A small self-supervised image encoder, trained from scratch: widths [192].
Rows from block 12 of a small self-supervised image encoder, named by matrix and row number. Each number is 128 + 24 x the weight over its row's rms, rounded and kept within 0 to 255. All counts start at 0. After the name is the row's rms in percent of the matrix's.
After each channel's rows are labels from the 100 images, of 14848, where the channel reaches its highest value: "strongest on" is what is common among them. Only what is clearly more common there than usual is listed. The data: small renderings of single solids in any pose. In brackets: how many of the 100, against the usual share in percent.
# pw: pointwise conv (model.blocks.12.pw.weight, 192x192x1x1), inputs 0-191

pw.107 100 [157  99 137 137 129 165 110 135 107 116 118 148 135 116 115 130 119  75 172 143 146  99  99 159 145 137 152 156 112 147 137 115 117 121 144 116  99 146  74 126  93 131 134 113 129 138 120 118  99 100 186 144 142 105 120 105 114  82 114 143 114 141 135 127 109 141 113 122 154 119 156 163 170 182 144  75 137 137 100 104 131  91  80 161 141 106 113 146 143 151 113 118 130 122 119 138 123 134 197 172 122 114 140 127 159 126 125 132 127 137 146 150 154 135 155 105  74 163 156 142 115 117 105 146 143 119  52 123 138 128 142 150  94 139 116 131 148 161 127  96 138 110 118 131 168 172 111 118 140 158 132 128 135  69 128 127 125 135 124 107 112 134 118 158  97 148 167 156 126 132 121 107 135 119 136 111 119  99 139  77  92 133 160 154 157  56 105 137  95 154 114 129]
strongest on: white (51 vs 8.3)

pw.64 107 [114 105 116 118 146 132 136 110 118 158 126 110 156 160  82  97 128 116 177 113 137 117 150 150 146  81 140 109  97 122 137 119 106 187 140 109 125 109 127 141 161 129 129 140 104 196 135 117 171 150 155 147 167 131  93 108 115 120 170 148 142 140 106 119  85 114 103 139  98 123 129 135 139 120 162  97 124 124  82 147 116 141  79  91 145 117 147  90 125 155 162 154 132  95 178 131 141 126  97 158 176  87 114 102  76 129 129 154 138 116 119 152 120 113 101  67  91 117 126 127 122 114 109 119 140  67 105 133 123 148 132 115  96 133 157  77 138 148 119 129 107 110 120 118 131 101 119 135 144 134 118  94 135 125 130 106  75 100 142 130  94 134 136 143  89 118 119 153 103 124 118 115 116  91 120 104 119  79 128 129 148 150 156 123 156 118 110 111 156 150 158  86]
strongest on: white (25 vs 8.3)

pw.101 082 [116 167 102  93  89 150 103 148 108 125 118 147 114  93 156  77 107 119 103 128 154 104 189 159 120 154 153 165 128 150  78 148 106 123 141 138 111 134 117 154 166 137 111  97 128 129 132 154 140 128 120 118 113 114 111 167 117 162 132 160 124 154  87 154 159 111 109 113 111 119  91 119 150 155 120  81 131 162 178 140  97 110  98 102 105 137 134 112 161 172 139 112 177 106 154 122  97 132 146 127  75 121 129 133 129 128 126 109 147 118 142 104 121 151 136 129 134 143 151 115 150 123 132 162 117  96  88 149 168 110 118 138 140 137 119 119 125 119 139 142 113 129 157 168 161 178 208 118 146 123 151  98 141 112 141  76 109 127 111 120 135 151 122 125 104 138 126 125 141 210  83 100 126 118 128 152  98 133 132 152 115  86 123 123 120 135 112 108 132 153 124 134]
strongest on: plain (98 vs 59.9); matte (60 vs 32.9); sphere (35 vs 4.2)

pw.24 089 [143 135 135 112 211 148 140 136 106 116 151 106 165 123 151 146 118 146 115 118 100 121 131 132 142 132 166 137 157 127  89 116 140 110 108 171  97 156 125 105 104  99 119 116 105 129 121 127 141 150 120 126  85 159 107 158  81 140 133 122 147 152 117  87 181 126 106 115 155 114 118 136 145 157 107 115 125 106 156  96  96  87 125  95 115 108 110 143 126 125 112 154 150 132 136 124 118 154 162 140 112 141  95 138  86  98 155 129 106 161 116 105 116  83 173 130 133 170 101 160 139 116 118 171 138  83  98 139 143 172 104 136 119 111 129  85 130 111 108 116 147 135 120 182 131 173  78  83  98 143 114 160 103 141 122 146 132 120 137 127 112  93 121 106 108 111 118 162 114 193 104 115 148 135 115 133 140  92 131 153 132 128 145 127 129 122 112  65 131 118 147 169]
strongest on: plain (92 vs 59.9); blue (44 vs 8.1)

pw.1 092 [133 117 118  92 108 116 136  98 144 113 116 132 122 112 118 121 148  94 140 104 148 137 114 143 140 113 134 121 124  78 128  97 138 141 100  86 168 115 115 135 131  95 111 125 162  69 113 102 103 146 100 146 143 146 126 150 160  83 161 137 154  94 119 114 194 103  90 111 107 143  56 111 111 132  93  73 121 151 110 119 151 112 100  81 140 135 101 113 152 140 123 138 132  90 150 144 126 140 107 115 137 121 151 134 117 122 140 143 109 130 171 150 106 120  95 115 127 130 113 132 144 111  69 172 155  94 128 117 130 136 114 101 121 102  98 103 190 116 132 125 123 145 120 128 140 142 134 109 120 153 136 141 146 142 128  89 140 156 103 137  90  98 140 127 147 152 111 191 122 118 126 113 149 122 102 147 101 116 155 112 128 191 139 112 129 148  95  95 166 153  75 162]
strongest on: torus (32 vs 4.1); white (25 vs 8.3)

pw.190 106 [112 122 104 128 126 159  88 159 174 135 129 118 170 151 105 139 119  89 130 138 124 121  94 141 111 125 103 143 105 138 121 118 129 136 148 156 164 154 167 120 115 151 124 100 158 135 134 152 141 169 131 125 109 128 135 117 134 149  88 146  32 119 158 149 124 114 155 106 128 127  88 164 131 134 131 149 126 145 130  98 127 163 133 171 100  76 100 127 139 106 134 133 148 134 158 114 110 118 119 153 126 123 176 141 100 120 134 119 124 134 101 109  63 133 113 109 133 210 103 101 159 161 133 180 166 147  94 126 120 107  80 121 110 140 131 123 154 122  83  91 143 146  91 123 100 115 106 129 126 151 140 123 140 160 108 156  87 140 140  99 170 142 136 115 128 143  89 129 127 119 113 154 100 138 105 134 115 131 126 120 186 133 115 113 116 123 155  86 149 114 137 109]
strongest on: plain (90 vs 59.9)

pw.108 097 [141 116  99 114 159 128 160 130 151 112 120 135 136 119  79 140  87 108  71 113 124 123 124 104 123 150 152 108 141 168 122 131 172  66 112 165 136 118 130 108 109 145 165  82 119 121 127 156 121 109 116 111  95 120 147 132 114  71  92 110 149 100 108  84 109 150 140  98 119  90 130 153 184 118 131 119 114 144 121  85 134 163 140 128  88 118 106 140 134 154 107 112 128 151 117 160 141 118 148 157 159 141 119 178 156 105 149 102 135 155 127 139 120 103 150  90 134 152 119 157 164 124 129  93 114 121 138  87 116 181 110 150 154 167  95 138 169 120 116 105  87 139 128  80 116 144 162 130 129  94 118 157 132 138 114 157 151 138 152 143 115 128 122 130 137 151 125 124 142 101 124 110 124 144 154 111 147  60 103 149 114 125 117 146 166 165 104 146 155 166 114 148]
strongest on: metallic (98 vs 33.8); sphere (50 vs 4.2)

pw.166 080 [104 148 112 132  99 136 124 125 153 132 100 121 125 152 100 158 137 129 141 117 157 120 126 158  71 122 111 120 152 126 122 161 111 144 142 148 140 124 121 122 104  98 107 136 169 105 131 120 120 131 140 144 113 124 122 177  99 158 154 140 138 121 122  99 117 124 133 137 125 140 146 118 162 145 150 100 100 148 135 136 145 134 131 129 117 148  90 102  98 117 115 168 107 154 123 127  75 129  97 148 170 143 112 138 122 121  95 134 255 185 135 115 141 120 120 131 143 136 165 106 167 114 127 124 114 126 156 127 114 145 143 135 124 107 112 110 168 115 139 111 102  79  90 127 183 122 136  99 141 191 122 105 110 135 125 133 133 163 139 150  95 141 131 120 127 114 141 146 112 151 112 126  97 166 121 137 127 139 149 115 127 135 139 153 104  99  93 110 117 142 112 113]
strongest on: plain (92 vs 59.9); pink (36 vs 8.4); purple (28 vs 8)

pw.99 107 [138 159 108 121 132 166 108 138  97 122 143 158 116 118 175 140 131 102  95 132  91 132 154  82 141 123 132 106  80 163 153 200 144 127 125 126 112 138 147 150 135 130 159 157 116 134 121 125 111  95 179 108 125  94 119 139 113 114  66  55  96 121 108 135 139 135 109 119 137 128 119 114 113 150 142 162 133 149 150 120 128 129 124  90 116 155 111 128 140  89 171 148 140 117 103 160  97  88 156 161  95 107 136 152 105  66 121  96 144 157 127 143 135 155 142 151 124 121 113 144 168 114 119 132 114 147 121 121 160 114 126 181 177 160 143 131 118 157 136 129 137 141 147 182 150  84  94 169 137 150 134 140  94 120 161 136 104 149 119 111  94 117 123 141 135 154  96 150 135 128 138 125 114 181 149  88 130 135 118 163 105 131 106 150 130 123 125 124 143 140 112  97]
strongest on: torus (62 vs 4.1)

pw.55 102 [137 116 113 154 138 149 130 101  96 130 152 137 144 191  71 166 138 150 145 133 136 128 110 138 100  97 105 135 117 129  85 134 128  99 121 124 127 118 118 139 162 101 109  98 139 120 127 124 143 123 104  94  77 153 109 143 151 127 127 135 126 158 178 118 122 102 111 183  89 161  80  68 149 133 144 150 145 112 137 103 143 151 111 169 125 140 184  85 133 145 131 103 133 110  88 127 114 115 108 193 121 128 181 133 115 125 127 115 119 163 130 129 134 131 114 115 125 171 155 155 134  93  95 122 137 134 123 109 118 124 129 166 116 116 115 168  58 132  84 101 113 136 171 104  96 138 123 132 146 172 109 140 133 155 125 130 127 122  89 198 121 120 134 140 118 158 153 161 165 133 113 137 116 137 121 137 138 141 115 131  90 129 170 106 134 146 118 140 130 130 144 141]
strongest on: torus (55 vs 4.1)

pw.97 092 [150 123 154 138 133 129 142 148 107 143 126 180 191 126 115 146 148 153 158 106 125 139 122 165  88  92 110 132  85 118 149 134 143 125 109 109 124 141 141 173 120 132 124 126 161 144 139 134 114 120 137 111  89 127 137 143 114 120 124 137 120 116 147 119 100 130 134 116 111 111 105 137 148 129 165  74  97 133 142 134 113 136 117 119 107 104 141  86 114 116 139  92 146 119 125 139 132 142 203 120 136 104  93 124 189 101 162 150 124 134 155 163 126 111 128 143 121 154 147 137 133 109 121 203  98 130 160 136 124 163 168  90 124 168 125 122 128 150 145 120 117  90 113 146  94 181 111 110 128 126 141 128  96 119 105 121 212 153 142 132 126 141 182  85 140 160 143 109 129 122 100 145 152 129 144 140 128 155 156 139 127 148 179 102 136 107 112  88  81 135 122  93]
strongest on: white (39 vs 8.3)

pw.132 090 [106 126 153 143 139 139 146  84 128 112  88  80 156 168 135 194 154 149 100 112 135  88 155 113 105 176 175 120 145 112 120 157 109 143 125 138 137 126 147 120 126 121 153 111 131 120 125 112 168 100 151  97 126  91 116  96 143  85 133 151 109 103 127 131 157 125 106  85 169 184 122 134 124 119 111 123 139 143 125 135 123 116  69 101 113 131 140 126 152 167 129 115 170 130  94 113 113 120 119 139  92 123 136 138 108 129 100  81 142 129  97 125 130 132 102 120  74  81 121 129 133 133 170 146 126 115 149 150 141 129 133 133 157 155 124 143 105 113  81 103  98 151 163 148 171  94 114 147 208 137 158 169 131 122 165 118 109 117 137 100 166 141 125 159 122 135 110 122 152 108 127 129 121 122 131 155 137 134 133 104 125 122 113  90 134  90  99 152 110 159  90 122]
strongest on: metallic (74 vs 33.8); sphere (38 vs 4.2)

pw.71 097 [144 115 134  96 120 104 118 113 163 155 117 111 124 116 133 111  99  94 139 147 154 114 133  64 141  76 142 134 144  80 108 146 118 143 126 146 129 104 104 127 115 141 118 184 109 102 124 151 116 122 161 134 142 162 153 102 105 121 121 170 146 169 114 114 121 150 145 112  88 109  95 108 139 123 101 120  92 157 121 146 167 110 100  73 180 139 111 128 109 122 154 106 125 104 125 163 137 136 108 126  89 116 101 148 157 108 129 126 114 143 134 110 136 117 183 126 106 107 159 128 140 148 135  95  87 129 116 157  84 124 104 128  95 149  46 100 155 103 109 129 151 171 149 110 167 140 143 123 139 129 104  92 133 168 132  95 163 173 126 100 122 140 135  96 100 123 122 139 135 141 163 130 114 129 100 110 123 121 109 154  91 127 176 110 100 102 107 161 114 132 148 130]
strongest on: spring (29 vs 4.3); red (27 vs 8.8)

pw.154 105 [113 146 165 105 135 132 146 139  82  97  84 159 143 157 119 101 142 129 163 124 112 125 113 129 103 122 116  98  91 138 166 162 139 121 129 170 128 123 112 114 144 150 141  96 160 165  89 132 130 124 121 149  47 146 119 129 130 115 102 180 126 130 165 122 139 108 102 125  93 153 141 136 198 148 128  83 120 174 134 151 102 114 126 123 127 103 135 144 152 132 118 134 133 128  82 132  84 189 146 130 122  82 119 131 133 155 138 117  93 155 136 151 133 130 120 143 141 145 146 176 137 153 129 151 123 125 152 100 144 191 138 106 136 106  85 112 167 143 123 108 101 110 162 121 139 111 119 115 104 127 113 140 118 157 132  76 142 128  87 177 114 115  79 123  97  95 104 156 156 113 134 132 132 129 131 115 117 120 118 108  98 124 132 111 127 126 134  90 109 126 118 183]
strongest on: white (33 vs 8.3)

pw.110 098 [120 155  44 133 155 104 119 133 143  89 131  93 146 111 140 122 141 150 113 151  96 121  87 143  98  82 140 116  97 141 145 116 151  97 127 116 141 135 133 132 139 126 144 218 130 117 123 147 137 132 165 110 133  95 111 158 130 127 178 109 136 145 136  98 129 110 147 141 119 127 139 130 143 134 137 109 100 170  63 131 107 104 169 103 124 126 127  99 166 117 155 125 150 114 157 148 117 142 122 153 157 106 144 118 139 109 112 112 140 172 118 113 150 163 147  84 127 153 143 118 150 123 115 178 119 147 116 105 149 110 120 142 178 102  87 157 113 173 155 117 149 174 169 148 140 147 131 128  89 159 142 107 124 163 143 162 116 152 130 155  96 148 153 152 132 135 117 131 153 160 142 137 136 136 131  90 126 121 120 122 132 120  83 120 140 142 155 136 148 149  71 154]
strongest on: torus (26 vs 4.1)

pw.60 107 [128 104 118 140 132 147 108 127 145  98 148  79 163 122 157 124 144  95 140 112 108 112 117 157 131 154 152 141 138 144 135 130 145 147 137 130 143 123 109  82 119 135 143 110 140 156 114 111 206 123 142 110 106  82 151 148 113 139 105 133 111 111 115 142 157 112 153 125 175 130 138  77 122 158 135 100 105 133 120  93 130 132 165 153 153 143 133 157 144 160 111 109 121 135 112 178 124 155 153  97  86 184  71  84 134 131 144 110 150 121 167  86 118  97 175 112 103 132 138  75  93 106 137 115 130 105 108 110 163 160 130 158 112 126 138 143 129 144 116 112 146 122 154  93 125 133 123 117 105 139 142  95 156 140 132 144  87 113 109  97 121 118 139 128 162 147 110 141 118  97 123  84 145 153 173 149 126 150 126 120 122 132 201 110 124 119 143 116 160 159 118 186]
strongest on: metallic (70 vs 33.8); sphere (32 vs 4.2)